From a checkpoint of a small multi-label image tagger: activation gelu.
Rows from block 7 of a small multi-label image tagger, named by matrix and row number. Rows with one number belong to one neuron. Each number is 500 + 25 x the weight over its row's rms, rounded and kept within 0 to 999. All counts start at 0. Numbers have three digits each.
After each neuron's rows are labels from the 100 images, of 14976, where the neuron reaches its highest value: "strongest on" is what is common among them. Only what is clearly more common there than usual is listed. The data: flat shapes of many kinds, plain or patterned, on busy backdrops.
# fc1: MLP up (model.blocks.7.mlp.fc1.weight, 768x384), inputs 192-255
# fc2: MLP down (model.blocks.7.mlp.fc2.weight, 384x768, transposed), outputs 192-255

fc1.511:530498503534514482490480505475491516496477509501533509514511473514561461505530513498464477508517522514529510477552540514522493484458470521465531510497457464489468509528485501494492487509541505
fc2.511:431507483499478491513479519469480539467497516500496585500506500519508477482509497506501495494535527502488470496481504517499521494540478462502559496514522403502491494519492497522489467509509497
strongest on: purple shape; orange shape; count: five; its colour: purple

fc1.447:487507480482494446493508476516503515477510494511511518502470487520539514511509499525518494516495512520496493545487473598477498495475477485513492479501510477496500529471515479444515467501504477
fc2.447:542466496553548516499490496506484482497523488478503460526500491477545465523493495458510498501488479492513516501527539499536440486479483510476497557517480488517520504522517510467519538509536545
strongest on: green shape; its colour: green

fc1.7:454471522464518464493518499518479485518492502500527479516471506510518491472520489533567537491532493547479519497554499508506496463438512467505508489457444527495489496506541507498556516499466470
fc2.7:527544483467484499521552520525480506492492497497476507462525531516497503499480497507454518493552501477504486487454473500495514531532517503499494483530535530501486489494473496521467533500513487
strongest on: pink shape; its colour: pink

fc1.429:514498479504486475494509472483488516510518516491495541491471497502537528486510538480479464537516507519472519547487462557458520520410490530501479480495467512477508485478484529450542461499480512
fc2.429:496487559458475541517469549442526553474488486508527520476495547472488524474479477502474504491507495531542510481496455472459536474509522486526488452485481540486521471509524452519478453506497458
strongest on: yellow shape; its colour: yellow; count: two

fc1.762:466487497471479491527486496491491528476492490512522520523472512497526476501512520517453504539537464504531520521508491505474484486461492505492511463537495477543528535530512471482531466505511468
fc2.762:541482513509499512504492503471510494487511498481502498475523501497455527502466457481565484468488507496477505488500490476501505497526517506512494524467493516486484462451469511491488498474483531
strongest on: brown shape; purple shape; orange shape; its colour: purple

fc1.151:530513520507500515497505485530501491498495528523521511507471505552580532512492509498466468540489504486477511539441511552508484554447491520508510519471496484502520489485506498444529510458500466
fc2.151:481508492501481515521460437463491453485469476508492507555506432477502507495498493467541486502509424494490492487550512485515494482514517501498581485496465521502525479501536523463495490508478518
strongest on: yellow shape; its colour: yellow

fc1.516:492494490493501498479520485485473529529492538492501515501493484497559491508509552497484456524499489544522477531496495554498508488479451501491508480509459480471500537535496507466503466525544511
fc2.516:520456479519519489497542471515451473551521485502508492489538488520475518506521460484528490485502477461503496514498490457506492502532471482544512499509508520462517513509467525507496522525497519
strongest on: purple shape; brown shape; teal shape; its colour: purple

fc1.663:432482465492510513481486497495479492490461512482481490478482501440516507532501580467457521522497507539521476541492514512517488530482501479505471464540452482523500507548511510467579499533516515
fc2.663:520483510484488493506470510453465520472504493434490473494531534538500506492504469519513490489528456479475490532472504440492499510518507473527423496490537488519490496485488506548463485496505518
strongest on: brown shape; its colour: brown

fc1.380:493509495469488510495502467488508521498470486485505530488476479500539533495495469508506491523502515481529491556509463578459519490463493508483498482496490491494506506495510494439535448468496461
fc2.380:530499513545527563495519500523492493519531484509507485517507503423505461494487537467459497505500515549488497486508518474527481476500463521484515523537467493493556510528529500470509528516533513
strongest on: red shape; its colour: red; count: one; its colour: purple

fc1.59:483510498518492521503492516521510519484529468486484481519473536499545477517491505499521534511526484498528514517516508555481480477496501467508454540521482526524499489528506469482541501521495499
fc2.59:526504513462464489518452548463502542431488481493498516481488541518490561511518518491456483513491489525521522519496474513448511505500513528513481470491507507493507478484474482502502440487503496
strongest on: orange shape; its colour: orange

fc1.348:487507468470466488505506479496495523493478508476502535484476509512530528482567487507488502550519501504526492534517454554443522490459491516497503465494497493487539483494485497437514455496513489
fc2.348:564462520562521543495500511530489490511518485520501494524523506452510459511463500441499492490485504493505500493478521477526460509500468506508514548525474496501541503512530497483501528518527526
strongest on: count: one; teal shape; its colour: teal; its colour: orange

fc1.720:551523481515515519474487497500470479490508505500483465541447478467538471501459489516539469462488480530504485488472510534510475511468470470464517481527468512510497500482514522465508521467504520
fc2.720:452517505488502493483543512543484463584462470505492487541511500501518482494521483511479518528510479491501476458507484524501524524514507493511544483497515545463534493505513525504511521506508505
strongest on: teal shape; brown shape; count: five; its colour: teal

fc1.627:526497507508514451505502469485497491503520520477522523486455463509527526476500562510493456528496517501484536563503492553494505524413510521502508508469462497505500492463477525440533494474476503
fc2.627:478487530465454517523464536464523533456484512499489518463499534462488541497515538489470499491502538507522496483459473487469526530515530486515482455495477532497527449535523473523489462511489477
strongest on: yellow shape; its colour: yellow

fc1.225:450504488482508457493517472513495502512473492489533504496442503512550520489527496531527517539504505513515508535541502534493496485436485507488474491484481487506519513537510502472569489497511483
fc2.225:570508536510522447513513514477516509505519467496505507518529505534493503450494478537519498476516504494496521486456490491487542526509476523557526517456518533463486463478453492531469510513504495
strongest on: brown shape; its colour: brown

fc1.731:552513489508511532484496488505478468489506522482484474525443471464540478507460492509521473461476476516493493480465503527512468503473470475468524484521467512515506511497512521463504523455503522
fc2.731:451515505490501492482543513542483463586464471508495486540512500502515484494521485514479514529511479494503477458508484525502523521513502497511542484499510550460531494505515523502510519504505502
strongest on: teal shape; brown shape; count: five; its colour: teal

fc1.403:481525476482499489494499483486488518477514529459488505493451507472560520515504541494470502546517500505521506544495493535467490511448485494477480488531486500517499486517468498410565465513511515
fc2.403:517473511476497493519494496458491524501489502456490495486507512536503517471548481530506497511528470473484502525470486468478519509531512468545455483463525499497525490495497501518463475503497491
strongest on: brown shape; its colour: brown

fc1.530:448475521475529464504515490520497479512509480499526488508461500492520492481542489541556525512530507542492517498552501511498501475422504476520512484462443527502493487517530515497568525500478462
fc2.530:533548482464480509518542518519480505484487505498465508457526529515490514504486506504447509491543506474501482487444478502495515533536518500495492473534536526502493492487473494517466526492507489
strongest on: pink shape; yellow shape; count: four; its colour: pink

fc1.489:461513480499512465509501479519493462489502485481482475511453487486553519493508540483507517518507501528515488555527534529525472511436502491508486488514444481521501482536512513438588514522510503
fc2.489:525505458468482540507489524489486502478480486488468502487494521483509525520544507496480497511507486491514476468477487516491516490518535512460489456537525527485564467499465520479488484483498506
strongest on: brown shape; blue shape; yellow shape; its colour: brown

fc1.52:476508473474499498498503470505500502496472494509507524491469481487536531498498487509498503545500517492532501546504491572480488511476483509493508466477501487507538517518497494447516478488494457
fc2.52:501490480534522517494487499514487483501500468509507479519477493435554478517529508482494500528479493494532499501510530522530459517479488508487503500520499479513562508529492511470535518509521526
strongest on: white shape; its colour: white

fc1.591:445508466500530513470502501495490509494463522475490485517467512460542492524484552493482519537493489505523478529503501532491486526479500469495466470534478489509513512541503497431579504523499514
fc2.591:528496536468477481521470490449486513485503495469487492486525508526510525477525467530523484503526457486466505526465492463480520517519517474528449487459539496498491491466480514538467459494478500
strongest on: brown shape; its colour: brown

fc1.290:477508513463464503494477457488496518492484486497497523502459488511541533486492510508531492518503492510510509551487446580447529524465511490503500487471482502508488481491497490457528465469502490
fc2.290:542471506543537524496527486516484496524541460510513491510496502454495470502484512469511503515505505507495505507513512472516478471489466490471510541514464493496556516514504490469513529513523516
strongest on: count: one; red shape; its colour: red

fc1.533:521502518499472492497498471492510513491502538489519539480496482475556535498499523492501483522521520528526520538482485606457532512440486529457486483486468504492515482516501489408526456480512494
fc2.533:540513498563540534486503481506495504516520494507515507498495494510487479519496521444500477488479518525477512503505516471523487476507485516450507569496466482501526516491530506509482517487517532
strongest on: yellow shape; its colour: yellow

fc1.200:531540519527546464463521524502486500517509483457493480510479524497538505466478478466515493527524503512501508500546466538467512506463468521477498541476474539474511474491508519433522511509519511
fc2.200:460505504455455545530475564471493529465469494495481523487519540466508525504490541520491523478510500515528478486474464484461498495526540484509498424523511520495519449513507488496522453528498507
strongest on: teal shape; orange shape; its colour: teal; its colour: orange

fc1.113:496504500489476521505500514521478522494459519530499513520477540453534479465486509516493536534536453512541479525506481525460481519471476499503500493506451502513538514540498471456526486521525469
fc2.113:531499512522514484495488481474505486499532488486513498480510478532474518513438459492528472480477510474455539487489494460515514494515517502511495534471556510489470483449471528508466489471486527
strongest on: orange shape; its colour: orange

fc1.77:505515492499513477482514463504501500525487473509531523489447462546541525523508479493480490561468492490521518544489488555493505521472477569467508495489494465480524528486482497469515481457497464
fc2.77:556507491538530535484506492509489493512508460498488480506478499470513484521529512455496492517479505481519509505532526483525464508481483521459492527521463490510543512524512496482518525497520517
strongest on: white shape; its colour: white

fc1.153:540557496487496488463496510475486523492488461479462504496458538479528498480483506498534534518542498513523505517511470539448510503455487503497476522491446528491504488479504491444544462471530496
fc2.153:504460532524497546511494517484507516498512556513558520504476509468470500504535526477505491460490483521516508498568467482474487404505483464457517531494503516480487508597534490466481465497511498
strongest on: orange shape; its colour: orange

fc1.586:487484519483484488485502468483519518489499494511504545483472483540563518498535473514525485523519506531515517533538475574460522473472479474501495487467473474496497505486517488453522451470507463
fc2.586:502461504513543520497518485505496494522552427508513478511468501432536488493492498526534505532500494498486509496490516489515492501472479469471508514505495498484601513518483496460530524494520496
strongest on: purple shape; its colour: purple

fc1.334:536499511528529490486496506467488512501476502497533515520518464513557473494530517504490477519504516528530501479537543515526485497450470534471521522497448475491468504521479488494500486497533495
fc2.334:431501487495478483512479521466485542468501519501500585500512501520501476480520501509501499495538524498486472498480500511495526490541481463506558494511533407498491497514491495526487466509506494
strongest on: purple shape; orange shape; count: five; its colour: purple

fc1.457:536516524516492485493474518464499529475492509490513531513510529460579491486464502489487501527531503538529512515529470540445514485477466526485517550469454491494482494496507476396526465505530506
fc2.457:477498473459460513537479541466499541450481506489466536480521534507446529511546507483482523477518496491504499512488479467471500502533545491532497435534509489515483485500507480545510466520465490
strongest on: purple shape; orange shape; its colour: orange; its colour: purple

fc1.47:458520515497509484501531472523531483522500525538540527486477470540516509478487478546523502513485524505512487532508518537512520491470468507464521477459510460490513523489479474490511509440473467
fc2.47:563500553545534497476506502510540504511510505537529499500492503489498481475461515468525495495480537501508505481505508503504525510474483540467520540460505511488528492524484473493487508469509483
strongest on: white shape; its colour: white

fc1.505:527513516502493522486505476517504495511496516527524519497488508550572521498498515500455470539492502492487504533448501547495490562451488529510518518467489496508513486487506505460532504451499462
fc2.505:480503495506482514521463441465494446487468471501491505558502438475511504495488490465530489515509425487492496488543518486514492491502518503504578489493469525508525479496536526449505494509482526
strongest on: yellow shape; its colour: yellow

fc1.685:467534493518530473478520457502527505535491516510513497500474472520511504500513466515547487530464490510508509553505491549481510519489476488486516493464499488486534534488488482476510489454471474
fc2.685:526486510547542513485497495512513489515524499525529493518450484459538473506488493485531491538479513492506509500528516526520488485451485497454510541481474485498540512516509501440533515474515501
strongest on: white shape; its colour: white

fc1.26:554559554516524484498494480484524500529509490498499512524482489556581493483492503466483479501519485493516527509507489524489491517449499536502521554461471507493500515498511503474510499456513487
fc2.26:434471481452473529528480522472501506464467514513494527510520503430487514478507532510514530492518470513536459489506487482481505483534513500480529426527492506493548483532505486466518470523498480
strongest on: red shape; its colour: red; orange shape

fc1.228:516508526486474464490503475485496531503486486482508546492451495500553522497535523544507511520515519483521539539506466575458519544444492523497485510478476498490489499472482496446544463465499489
fc2.228:524449520530549479488516493522501487515520457518524479502525499507472467497514495490553518477492513500480503486541521443528494486495481476537493531480506511507502516505487487523467539521522497
strongest on: count: one; its colour: teal; its colour: yellow

fc1.73:490541479487493492480506472485488522508492472502500505476440497526559504522517487516501492565489533494514519508499449596469529498458490510481461508498486509492513509485500491448530454481516503
fc2.73:529508527491505510499493504488512501505494452504496483485480505477513517501511476524501496510467510517516498493464506508500507507472504529498487465490479503492526503465503492488515494470483501
strongest on: green shape; its colour: green

fc1.148:470519462501502515460503470498486527530483471471489501491446497492543506552504528492457492543462521499519492534518475555494489502493496485478474500541494490509487526507493499439536459486507532
fc2.148:548472492524538512477490484489508496519508459506536484509477496468517498541528513476530494514453490471535529514475514527506490515494469529489499474487519495476567528485484475461506501476488500
strongest on: green shape; its colour: green; ring; frame

fc1.427:536524511523516488462509525518497495502512455493502489522462525484552471505461485510540535512513478505533518488501509538498464504459477529463501540485472502487528495502461497464521521479511525
fc2.427:469463497476485572520489537487512515486486545501484515509525512460475512503481559493489506479500501503487482484456484490485513515536550424536508463488507512496497472518512514496506484558466504
strongest on: orange shape; teal shape; its colour: orange; its colour: teal

fc1.566:484514499484521498480520472509520474526522497483495446494471503515480539530493500532516512505464483482482520521491477503492489525496546483501464485494514583502511500494491524500523510481423502
fc2.566:506445535502477498509481518468484535483472538504508544488557508499513485478514514470465485475529514537521471490513491478491519456524466500536517509492479455490478494502516479507453468534566499
strongest on: teal shape; its colour: teal; its colour: green

fc1.223:510493498493509491482526436493538505519500512490544534487470464505534560484515493510506478516477499500492499558486495546480525497480473515487498498471515490492527534501465484461505475457457462
fc2.223:517504487543534532490491480496502492511519468503524498514467479463529492521518523478507478528473515497506513502512525507520486498488489527457514522513492479502541517519510513473526507475503511
strongest on: white shape; black shape; its colour: black; its colour: white

fc1.430:512488507496509491496503446474505521494507531478514526496470481512537534499519470518520492535493494501508517537489485587484514495470469527498485489483500485487542500472530476445512460454498476
fc2.430:540467493558536511509509475517466487510543496491488483524470489478526490539512555455515493520493469491512521520490517479518438532481476503461504558539456515515535487549507512475517520503522530
strongest on: yellow shape; red shape; its colour: yellow; its colour: red

fc1.612:549534521528513497478491509474499519494522484476496515525487503490569502489491504471481471499522495522531525521509491534471492494452477555464506532486468500490488488492505489413511485489528513
fc2.612:448477487467470532543476540466506518459481507499473534490521526491472510532536518456501526493514484474526497488509479453480493483545545494512515456537515498499518479538539492512526465519503500
strongest on: orange shape; its colour: orange

fc1.144:550514493514511517477490489519489474493505505497501474536440465469538473481473479474534481472484473548505499494478517524521461504454477496462514490513447511511510513485495524464514524463509531
fc2.144:459506512474499510500531522517494473559451466497482491530523505481516495495493521502475518531521481468498476461493491505498530538529521513524537481498521541471535475500517515493506517524508502
strongest on: teal shape; brown shape; count: five; its colour: teal

fc1.542:498526499505507462494517458492521497521491486519532531491462471539542529504506466497477483555473496490529501549494512559491525524487473537491513497483514481476518521477487486469524487456495449
fc2.542:567481484532534519482498500508490497507502451501496479510483505460526485523529510465501495524476502469529506499498528480520471517480478542483499514523486489498539513511489495479513516494524522
strongest on: white shape; its colour: white

fc1.444:502526494506490493492497495503493504483526493508528499526417508498582497510482507527529508537513488497486517542506498567484469504418504504496482544498487525526505487501459523438572499469491502
fc2.444:528508514477471490505488534492488512479495488491505499489549529515466530488499486488489484498497479509506496487490473453478497486539523504498480494498533531492492478449491514511447471511508519
strongest on: blue shape; its colour: blue

fc1.259:521519517502508492490512471494495523528514494521506511498452473532559487531493524501478493536482500451507525502476481525499493524434506515486517523504526495513508534493470484509510468443493476
fc2.259:506496502473478518530477513499506493461498506544483515509521484467475513471456492498517510492506477526526478473521506481493501501535525516443533468498459496501554474513517489485494492522508476
strongest on: red shape; green shape; its colour: red; its colour: green

fc1.55:527533526507495500493492484518513493503498498529511520517462497558587526507510513499465454533481517489481516530436518545509488542435483502505503514475492496508510495495497524452518516442486480
fc2.55:477525496493476489524479435468500443506482473509478507559514429494496498482483481483515500512519419493501491474531507496516506489513510508503593488502494535495504491500520520489477498522483508
strongest on: yellow shape; its colour: yellow

fc1.320:480522499441479514527515479490505518487498525505502531480481514501514531456486520505498501506542517494504510545491477522462531554488493478514499463488482500477553488544497481491503475504490453
fc2.320:519488506504514469508497505501511479515492489536487482504524491526469481495575493460485499478478475546492524461506522442537481496503518507580514480475491502493489535461499512536510510533491498
strongest on: pink shape; count: two; its colour: pink; its colour: purple

fc1.364:496547473481488536486494502482455534485493473495469510498453524453538503512474478484504510512511510490491477497527452533477508503511501471446499517552454490503512496546520515428532461487522515
fc2.364:541538512465483530493479541492505504482508516509474481487510522487501511501479494513480508473484490506532520460447496476497504529514535509526475438490496497495499498465502489517496485488476491
strongest on: purple shape; its colour: purple

fc1.726:534521478520524501482495478515481477500513494498486474536436462484549468486473466476543483474483478527504490499486523532526469523462470485456511513498445514517526514472505519460511523462500520
fc2.726:465495521475504521499532511511496475567469474501477486519530505468503500505477533503464514525516477454490478464500484491494533532535526515516531490498527545472533482511522511489494512535506499
strongest on: teal shape; brown shape; count: five; its colour: teal

fc1.681:454512475528487519507464509507504511472495500473495498517456518473530503514479522503491503523519494505496476562489503527475479507461501432486461500526493505534493469536500483424571494511514512
fc2.681:550497534478475478500473512461470519488511468473497489486505524520509522488531490505515476532502466488499521508463471458474512517493516539520454476464527514481525497464468512496480450484483516
strongest on: brown shape; its colour: brown

fc1.525:534527492516515519465498500525485469502512490523487459539414461499556477498480466484539482493495484502488497486489513564529462530474498474469517539493444531510516509481523524425531519460489519
fc2.525:472507525474499520504518509510510481551473486505475485518545505470485502501467530494459511506508480452489487469509480474494520518545532520525523486498539550483520487510514502510477504540487496
strongest on: teal shape; blue shape; its colour: teal; count: five

fc1.694:498515484509504469460521455519506517514513499487542533485435481521521515508485497513506488548488517502491512547476473580473521508463483492483491518469518483492525483467468492454504490474493499
fc2.694:474504496521526500525495509485513483497511480517487483526526482531502485515546475491505515479496487484480516462490505461519486529528529489527525517515513539487476453486505527541480524508488511
strongest on: yellow shape; its colour: yellow; frame

fc1.758:452466523464529474496511496531482473507503497508521479502470512511513493479504485537558526497528489552488514498565518509501493471435514479505502480455452520505486499516536499498564524489478470
fc2.758:526549483465474487517551518525483504494487499497467508459527533523491503497484494500461518495556506471498485482446476489494517533539520493511494483529530534507486486482469497525466531508512491
strongest on: pink shape; yellow shape; its colour: pink

fc1.42:517522503498488473504491494479491517485487498494473540493499505508569507502466546488478487568514506507508511544483487561466502527444497538475506512499464483519489491489504500399546482482507506
fc2.42:488515473473471545533479523483511519458489517501484523473538518511450519525574510468482515460504504469520480506477494454487484503561533501506486468543509489522492499506514482556488475495471497
strongest on: purple shape; its colour: purple

fc1.651:479525462478486483491492468475517514490502483473534519502457477506522528543550466492480487528476511500486518538498480571485526507471498539457503475515503474483507499506511484439516471460510504
fc2.651:550468462534533524505541460490474496548562491501517514490500487481445505510506489441509483495495502493475516518494490443506497480508472506472524540531500510466517520503486502509486522487495524
strongest on: brown shape; its colour: brown; its colour: yellow

fc1.349:466465485487489470494503451492504525491503502487515509486473479547548523519505519524504484504496499490498522542478465585485495520493504485529502479488531480509513505468477490463514446486504479
fc2.349:515456501552550511502497487513488470504529505487521467524484479475536476516503531488523486517486486500499523502533539493543452495469484507454504550506477489516549499538529522467526543493520536
strongest on: green shape; its colour: green

fc1.86:497565467502495532493485495470468524491461481483477521488445501483560496509478467481491504542504506481511474508514465552486510512506497498449491499545453479501499508521524493426541468473528517
fc2.86:535548504459475526493488535496500504488511523507462483481516521500494518490505501512473507468499496513511510458466483483487514519519535508534472435481491508495486494478519500529492477508477491
strongest on: purple shape; its colour: purple

fc1.161:453469510474526470489514501535489481509490506510529483504473515509521496484510487523569525496524498546485514495568513503502489464431510476512494476459451517494493513516539513500554521479478470
fc2.161:533538488472489488519554521530480506494496500499478504459524533521494507499480501504460519498551504476503490488453477499492512530533512499503493489530534533500491490498472496520467535500515485
strongest on: pink shape; yellow shape; count: five; its colour: pink

fc1.436:510490497483487465502504496519497509496484475511508524500476517500570530498525505526497504547493504485525510568491484599468489498438497518535466491493503506526535494491473478421532495484499475
fc2.436:522562490495509557499490540519481499476473483483472460501514547442514484512525494493498548482483496506531481490466529484515465542495516530519477472540471510525542480517504482485525529503523511
strongest on: blue shape; its colour: blue

fc1.738:536532513514496503482499465516502500505485496529499513523445494549580519503506508496470457532482513500474508531437509562497492545440486520514511510460491475516518493485500517457528514455492470
fc2.738:475528493495485500517481446471494447498467477512490505561504440481506494484477478477529511517520427499505481466538507503519507496507515524488592478504483537492528487502526517465487504515484507
strongest on: yellow shape; its colour: yellow

fc1.143:489502484507504511484486522468501543493468451458474499508482525481545503500486513478485513522532495519523485533539479518462488512488474470524478513523456502497498482529507475432561463528542520
fc2.143:555508530465476529510493512466504517494498512516485510476506512499497541481540537499501491513488477493516518504453469490472523525506533542528478461456473514473523484466524500476488464473456489
strongest on: orange shape; its colour: orange

fc1.157:519503551527495485492471502495508505491528480510520500518472503526541492516502492520512485499512497463487549468513491503490483494473522493509511568458481530523468483489513510504514486433493525
fc2.157:493499487469487525511467536468489514457472496490473497509516516465480522505515514471480512490492476511547469479470497472484492523531511514513503414519487509483554477516508489502512475531508503
strongest on: blue shape; its colour: blue; count: two

fc1.606:471516484469466482546488480506478479483522474492478523506459495485542550455514491539484492538546486515476516547480489545484492520445518520496502465513523530527522470492483528427555486502489481
fc2.606:500473529519509467498495502490517504499509517511549502494493497501483496506435473496527502474486504494509520498527493502498515456510487511491503538463549506490480509481481488487476495469501494
strongest on: its colour: blue; its colour: red

fc1.595:440496463492516508477493500491480489490458512481483490482489502442515512530509577466452508519483514546511478537491521510514488510481497487496467455540445481519502505550510507472574500535509520
fc2.595:516486505482486493504469511454464520473504491432488471496526535536500505496501469520511494493533455479478488532474501440488499511516509474522421495494535491521485495486493503546463483500503521
strongest on: brown shape; its colour: brown

fc1.60:492494501464476487532489469492490505494518511498496553498481459495552538450515517550492480500533482527491512556483492555488476506487489484543525460484498472509517492447533496480512465477504475
fc2.60:500528512483487498499513541488522523500501496535502511482490548516490547497520494486452497516487514492506522502509470498464533523493516540490491460485509528463533470488507472511518487469439475
strongest on: red shape; its colour: red

fc1.658:556560508519507501463510511514491511513500481495481488518433534521557488538517489484518509524508487503530547494526502527495467517487477504496496569470453502514492497515502491481540525499515497
fc2.658:472463518495508496513499547487521529492498526513507504549511512484493495486474540498495502487508496482496500469462485501487525512497520487518532482480511518477495478481510493495491514496485494
strongest on: orange shape; teal shape; its colour: orange

fc1.650:472546489500497486485521470492500513499530493510499525467455489535535518496483462512516489541481512495517507544513487562473531509475465535472505488492512475477529516471471492458509469465518472
fc2.650:535498486538525548485496500511480483505521485503498476516481485432518476505506515478499489519475505483500487488503525493529476490494485516448508528535496493504541517517507508464514517492519528
strongest on: its colour: white

fc1.767:483562474507495543486481500485478516489482463478474494509440523478543521526468466467494494529491499470527505499507457555462504511507497490461491508551474490490530493512519505415532465468513520
fc2.767:557540482484502532486501561501487504492517505505457484493535537497479495521544504493489528461499497495514496455458485458494481518531530533515479466512498516487494486473497516525498491513478515
strongest on: teal shape; purple shape; its colour: teal; its colour: purple

fc1.468:452463521476516465494518497517493473507488500501521479506470511503520492473515486538565526493532493545483517487564514502506498475435512472503506490460459527501499507515534500494568525484475475
fc2.468:527551479466473491521548518529482503492487500496463506462528535521491506497487494500455518493554501472501485486447475491493514536542522495508492483533532535508484486482468501524465526504511494
strongest on: pink shape; yellow shape; its colour: pink